A small image classifier, trained from scratch.
Training: adamw at rate 0.0013, 5200 steps, batches of 64.
Data: trained on small renderings of single solids in any pose, 98750 training examples, 3.4 epochs.
Rows from block 6 of a small image classifier, named by matrix and row number. Rows with one number belong to one neuron. Each number is 500 + 40 x the weight over its row's rms, rounded and kept within 0 to 999. All counts start at 0. Numbers have three digits each. After the name is the row's rms in percent of the matrix's.
Before each neuron's rows are labels from the 100 images, of 14976, where the neuron reaches its largest size: "responds to" is what is common among them. Only what is clearly more common there than usual is listed. The data: small renderings of single solids in any pose. In brackets: how many of the 100.
# gate: MLP gate (model.blocks.6.mlp.gate.weight, 640x160), inputs 0-159
# fc1: MLP up (model.blocks.6.mlp.fc1.weight, 640x160), inputs 0-159
# fc2: MLP down (model.blocks.6.mlp.fc2.weight, 160x640, transposed), outputs 0-159

responds to: blue (30)
gate.19 141:512545585482489450529474529496513527484408464513461596451540490493508449505534522489450479547584448455514466517540440523473474474476476541547486532543464449482500521478429421510507489436550511517437465465498568463545624481497462457413563532500497560535466570505529464499488509518489461506546478543504476545470461496425477491382481534506485498545523488521499507497492475517444469505529576576492454512520439520581530520521501470464484482488532497526527444448537443483497491459557556
fc1.19 145:588436484516511471518495475580464444463564535471561505544399483483466451531447507491543475460480593507492553441499531471485464552522536552464529546481539542515491492516518502460525497545478466494514553563523463496474468558489545491590544486499529485536459415529518481483446508507539586502460510527506548533531531555485536462511479449467590483474435491491475507542470481509524521475507407396539498483429577496488432498438529492499473459557543517487498488485424525560492528548455474
fc2.19 148:410462523469446498464468574497516528541443449501425524494568549522544454539518520533519536490514487429475495419563496516538477489484444551537506504491438444581442511583501538496452530495465456485523472490496498474582487464518477492466415461510509522471432548569517528452535485505449532551508524454525486498522500528464542494594531544527437556502514558480571568483466519531469452514456522518446470524559521578513518450536490529434429495448481502561522530535511496426464456504502456

responds to: black (29)
gate.81 072:467418504442497454512513502493483474511440511475459497569536488474472450513533546527491479561514483498524485471508504495482487469519536480516420548487562518457511531475467465490397509562510399536522554465545498530506487493418553524460504432490480488480469546559469512516536556549554521516446539438492499520532546556491544492477585597517470506523481542476562529603571576561477510496546505452466477458460459529406505502458463519491524437481486472425472530487488553427447471535477532
fc1.81 073:429510478450489438503474478525456477539442549501451507497524487471433548501529589523585415506466500530552480459532506515504439484459508463451497527443461459457479573399482472524506513548478477477533517448527397550538445511523550560552436451477539519539519505485417483496570530519549491492465533521514536468545493540504518461515502540463546491561499530553469484523514516575548472503501504454497502512534482509435487509501511657532485467493429458462467458546499566490470491495469473
fc2.81 083:566517526532618510556549506489541495513550527524476437515449497575504535549541397469535513515558495500461512519474492550399566460521537493422483437534476524627503386434505523458479422497534527448533512549487492505442443495492474468549519487546517552531509469513486500422456521450485541500542509506497545489536473491561443409527478495532519518490527534488486466473469454521493536531493519476561527492481500500531499506540429466456505531518521515496450466483489517537489466485499604

responds to: cube frame (44)
gate.443 184:483430419508521591451496513412517486474538482488581482413511512558615494523451567496403507475497468537497530468539483479507542434501497571474447484499512524469530523522550560450510552467463567501500472526581526465504454547437479438495377467491536451473547521510539520531492410442460495511521531427512492490483561490492474513511504493525431496508484487465494437494533522545472427469477486510537499510521506556453521503552554470529540510510515438545549458549533488515488511498467483
fc1.443 211:505460436505424519489477532469556530474562463473564495427553534515577480522474526489409478444496543499546522544477462527542539540527453515495503525479481569452584529501498542490483563454435514565543458547519495490500466542484522482507463520533535493484577476496552480550431405441438509517507479444467443433442550478497497498528469491456462536552485483481455404454504485489523495516437464519518513453520509533540505517611507445494566571546550476526565502505526487509506545492479434
fc2.443 194:463563553503581376513564484554427527504444435525421518596494471501445485500563454512565550549509474513438480510512556503496488539498512425521547493471500471588429431454483443552451455483519468468525511486414494507532501501521508553535565477484442544499440552522478468454554578509537440488534498509445521535486468484547496443526560508464524480469547512512524541529472519530496539473522502522561484528482453442507481451454492505428428498512478536477513516478522518503476512482547545

responds to: cube frame (40); spring (28)
gate.91 069:488544485419483466456492454376491496527519532482489514478560498527489495499546559548455485536473555493544507529531477510492525487543502545531495445426519524499467497516525441508464504531543521512443546471458589474519435483471551425544489568490536473433504548527488412495507529487537556516473539495524459543521508377489507490514501438487525484490452476535507405573570497502512482573476439528471526486543482488518554527490509470489506577482510464569541425541548461549581481537503426
fc1.91 063:420506537536536458443538464584474503487472549482450500588493544525443479508580496468480560527455528532475484446496498532562490564494481506450562521475521522489465521500561510504535494474521464567502477541448605543521471493458554509562545539509504511516557470490489543465521527476525474467446511443487487531456444468548614566504593484438409499502484471469448532509495475536544518504505467515466533544447579447488527460511555499565531449466480479524493496540488461508468423448562482
fc2.91 067:522522476490591495558522475566487506445508511535470460575488480460524486479447507495488440473496446490420472521510505458534433473484418484466473494516526489578512450485572455469462512552549482506514539499522475566509474517471493514473507438524561520494496530408444566526454500503611532489523531571447497469544517557522446491491458521510529562508544504552495475506495464532452457433462520423504524417508478519527552555479493554497466525421521577467435526489506447473525446564520587

responds to: black (65)
gate.435 103:537511455517413527510452553510461551547456511485507486416506506431537453492513560517554454503447507472474505529462503472415510532506506484434480537504503493500515492551433474541460475424567436556534448482507450531564552533558515498479470553505520489466476569427506454576530507644533493527523475570562486428572431468475458512455475495537512493556517484521470468521526507582502529503470512501457479472575487482542488544551477531534474462490460457538483471477538479488415500506522487
fc1.435 101:480469407483492458435544549498445553523475528503496498493550511466494543487551564513539535556422432450584520498492449487441483516443494502443392463476489494522503548500486490528538489402546445571529483463515507468523461545539469524492552534517484567460501552541528459613504514520465504513495489540575506416485444484450478514501431587540499502544464448493479527548534503497444533544495474517481486463524487519555476472490431570545475490499409516569507478486479460464488474530508476
fc2.435 103:555447472518443468474546450491528488515490484471500522575524554522595519513492502542480564563547485501480558543530505512476521493557521524542504434513527586543460445490472465452473421511535573470534494527506552476444401392517463455454483502567521544434450549511484446477539460495503451461559602509449474531581502564465503523502510486561473544459486592447507517530522524469470548484518495511501454498499501501453502498511396517534467507416495551511481472526488514477505489492507465

responds to: black (27); teal (25)
gate.186 079:421478505496501500457421506472410531538480501506505543517421408469463568507553502534510464513471467503576461514499487487484477481550517519431489447505475449532439492503486525476497503464504558483509421512558515522519477482512452437475526567540523502494483563470434502525463555497514438484468510481658527534518445443526447536513528469455484447497519532486485492484648494448440478511505473504482447497511478575464511494504488552556501494545442559534465469481474491512494464579495452
fc1.186 089:415546498553487501498507544476478463555487501473465419533466472538528493550543522521537517440463466443510520543473510488522566452454446437457476395506479487477480535458534610517461463465520567496440485525514527495545452566491408520439487512513485465476530566521469481555560497461469505525543446465537493443481507468572505494597453561466440507526497528529521529464567529455569552504499485541496497524496515551535493492545540556490525578462379469491472480514485519499500474480450482
fc2.186 083:576463500486567440488535511529503502464499504485489504544544477548544518514459521458469465489496540498472514498541446510513514477550515554447471476532559514459560409434548455469415473514581553474474564533581445527542516433415533517526420474482563513556550492505565499478489481519496545389544578527485542504466537561493452472458439423539447479541534550506460421519535519507473434449455490476453527481494536541510515500518550454440496501496498444458451516488533509538502511480511500

responds to: blue (26)
gate.330 055:583492489518492523429526504499541471469540549472475511515514555449542443565505493536444505481522499516437542560478493413461497572472482490470518480559538488534409542557508513482467499533548463570463547493430513482544496543428548603417509478428452473510441532578454465575465548492490534540485492536457493479583518506493506537482454455515472579524475513451479492522463493517494525452513423494467456505453464513451454417496468520554423495514525515508505444526483493469460452469540531
fc1.330 049:576492507530515480509552495517493525483459472531529476570458564522483448508555459516426580494476467547473487542479507492509473539433498514507562541521558514542461487474526478479474453471515432519505506498453526520593497518484433555579502495436472453566428498524447501502477448510466440507446557570468502535507445520522462489529484564463501478478507546492524529526543551553427545383444492524530495622471520466544472474465461456516450522547444545506454479499504496455419444515533489
fc2.330 063:467508562459552477584484508518442508487432491509466540503496518487501548456536423450548498507453418442509509461489409604507416509541462450513500538457516531591552460488450462471531499577512442584508479517522502489501484542496528494550432540549499553526525465442545537421448471506536488490524495478479459489499514462500516516461571480505514457469516487431512508531516501460509446547472471486542518521519480475456498501530573434475524482468464537528582605478492484537545422483541446

responds to: cube frame (30)
gate.179 044:504468444460488425533527475457478530459542525465475450465479488515460469463477477504508482462528475507556495460517520480468469557532498507617542541437454576493474537504593505506499542591463504530431534506452573529460464523445514413506546442470465599513562506523468503504424439485562507453448549429485472475507565468464540530519488481458568502499490529514483556515530543468562466467503505546507490495432513483544480445469489527471555529491542543485550414550475459527528553463468475
fc1.179 056:481500593488500495491476514492497435504477452518547459562520514528536465554501462457451523527469514476442497451508490490481458509488449581385497507517477476537584455455450469482493426513590483518541478528515496561510489492501493557507548540464558439465468507531487494539533552469481441536523459584547503506519456490534457457422496468459494523468542500471514471470566522568494625531426435448485559533527502556508485527538472456494565498436554491486489494453468492499440455533560438
fc2.179 055:520483451467469467410519489488543548545510481439472466517520495504442565477414595521480431482482500542502461544485489434505477519502483489432542516487596490397565536464466455502528541442633542527497497607500540489510483437530463500477496529510517489491457472491546517557427539569509537453459514560526437534505518476502434518497528433460449496551470467502427563503505496508456480478474497524510514492537547514535485479582511519478505499519474512470403520516504529456494447500468526

responds to: black (70)
gate.40 148:505540514475528506511459548520372501529471508464589555401449462388542445516545548561499511466475541489459623459483435457480514475522483525512510515540466483496481525511448489492422529508518429499561433448501549535522538556512429487486499552508474495462483538477499482550522501493533445530494449539576459542479508447500496528469506531514504460543462526500535508573449493505540540525495502590486515580523484487495420565524520533496514525509576488518525475506473479509488520433567499
fc1.40 147:484458492514486540537504472499573466488510501503436495562495567588467499480406460450461529542511459489512497466520501555498449514470546539405466498487575532479523543519535499470574490458506540521406517548528521479497460472436513510554468467482517553607546435574477488473495483486479508514508605464457522496480513512497522483465520504521476520502529435502497486447526520512511478471509475409449502472461443530437636456503451528520512468461457517477526524461543483472579417539500452
fc2.40 147:531499465482563523510501511499447522530510511508500467563519471468491507467488457507494455525528495414500544518444443534563481426531497489542481470572507525446557506462530527485517492472576514499559559449511419567570521483494476478537495458547485554391539547433496497493578491571501484560555539501518536436511504453538419528565427465525542423486495547424418468517467462479508452494511481501458447478490562524594473553482491462474536560469493496564509445536511497512523554515502483

responds to: blue (33); purple (27)
gate.313 144:468505504409515513567398554493488479483444505512506523508438528514484556371437516480538506522489480503553508434512462610523456463535494528511467481488499544510562501462481491511533519452461477498558466516525539570494473452542464470572445524620549557431550472483548513459503476513575480468548557490509465537470552463435506512491560552531530479497495518457465463475467502452503486554486483448502538469511476502530524515526526497491535461455527469542575550504477443534587468521447481
fc1.313 155:539522465583507615458462465434499455469527524471531466410466461516534484555510555479462466484480499541490495475507506479436536453548522528466490467526512496495523509523525542468510514487506560508442459552574539511498484500477500467476414486483494381525509538467502527554439408467501523461488476515563530544576520579531568550467478430549435479499461467533484454479577532546494464462560501491447463528515511504468496504555549548574543477493500467503468474529510505544485388472469529
fc2.313 159:452509495492489484548505457554457541525527483463481502530525567515474535434469457459550538465535489479507511487447450523592503517520511529539496552389492502526488500504461477498568478498516433562496507464472459493507532513542524498489526491556536588440480418474616485477574565506464428499492529456460375461467504498466453484509550458468490484510502485417484493461476469489506512552486507502503524466527473468500548509575508465470530521519482470523605596517467483529565479465574424

responds to: blue (27)
gate.234 056:408446523522472494437474515472541419509463494516508536486516506515491537492541521529538528526566474469535498458520482537535458537475488518487528566473495505506550478530501454482473539526503447536464517440466559471456466573497479537486527500498448601574540475535499550419431464469475596503393500457508460431471532503500466512558471556551530535509479501476522539441533522515490501593566453463489461591510465517489501462487442523561513516428472571549499513490460481555545436504434537
fc1.234 066:529499464469495530508535536442585520498508485527430502448474499502559515506528535518489551515502473536436463582443487489386545558512523471515517522453479516496525483490472561571502427476481480466505490500495480465489488406533504503509482531525524500495487549487574540567505522485467535471591500571554478464466583546542490517485522544540490537428495515529579495447432442452574557439493538522511552489442446492505508495440495461516471574496544509440503629441438507506492516507505503
fc2.234 063:494459495484498509479484562468440507484524492530495518491473488517523563487501565456514497600487493471520555462490461485441521471533557519515423505482570413483493537482456545477442473459493563476472493552501525429506546485498518463531463527461555488572405566586505481503506442519506458440489492452543613457505495499512519596455458465545528632570561471489464472487514521492492473493520537531478491534490484551466521491512507472490525440535477539512455421424517562522519433469524474

responds to: black (40)
gate.288 104:485452523438501490465489607495468549514472555476538583519490452479425517467533513511546490565479459449551488427503411502535463511428531501489468443542436452462474517451572593501502498480481507442496523489487436558584475524524494438494501499507496531375469545580491491485547604563505494519518546502551512487491476425498564537567487516513566482461470472550482536555487506477468511485579517482487516508499483543545472493473549526485475487475460524516499456482463465459494533567493484
fc1.288 101:522566594457496480579470469468511463445443449479513471521558434537426471519504425516475480485568474559493490484496504481516470504490500565482506588523500464456529513431478486458465463548510454489518498459544470497471531432466466478495560488485550504503486517470524486496455488535576527522478447528499510494513522540511513467426551508490421520497549587448536528508453517564502535547490516487504556516474522478415513511532585435514502453537608499415467561419501602487506510515501553
fc2.288 107:520486510633500587487534496491559492525549490534546467539526498554503513540488491569545516419450553439489471500531461479461567510482539481529490464531412440554431471478538549483492479487520513503477432501480472475549563501458501499454482528505502472485502421535494500544560473495423487559491478424481523561450524492504520477499398472533561528464520482481484494470508444502498506459503502475563449474478510591590470545459505421491543547565480465538513451459473512456452553529524449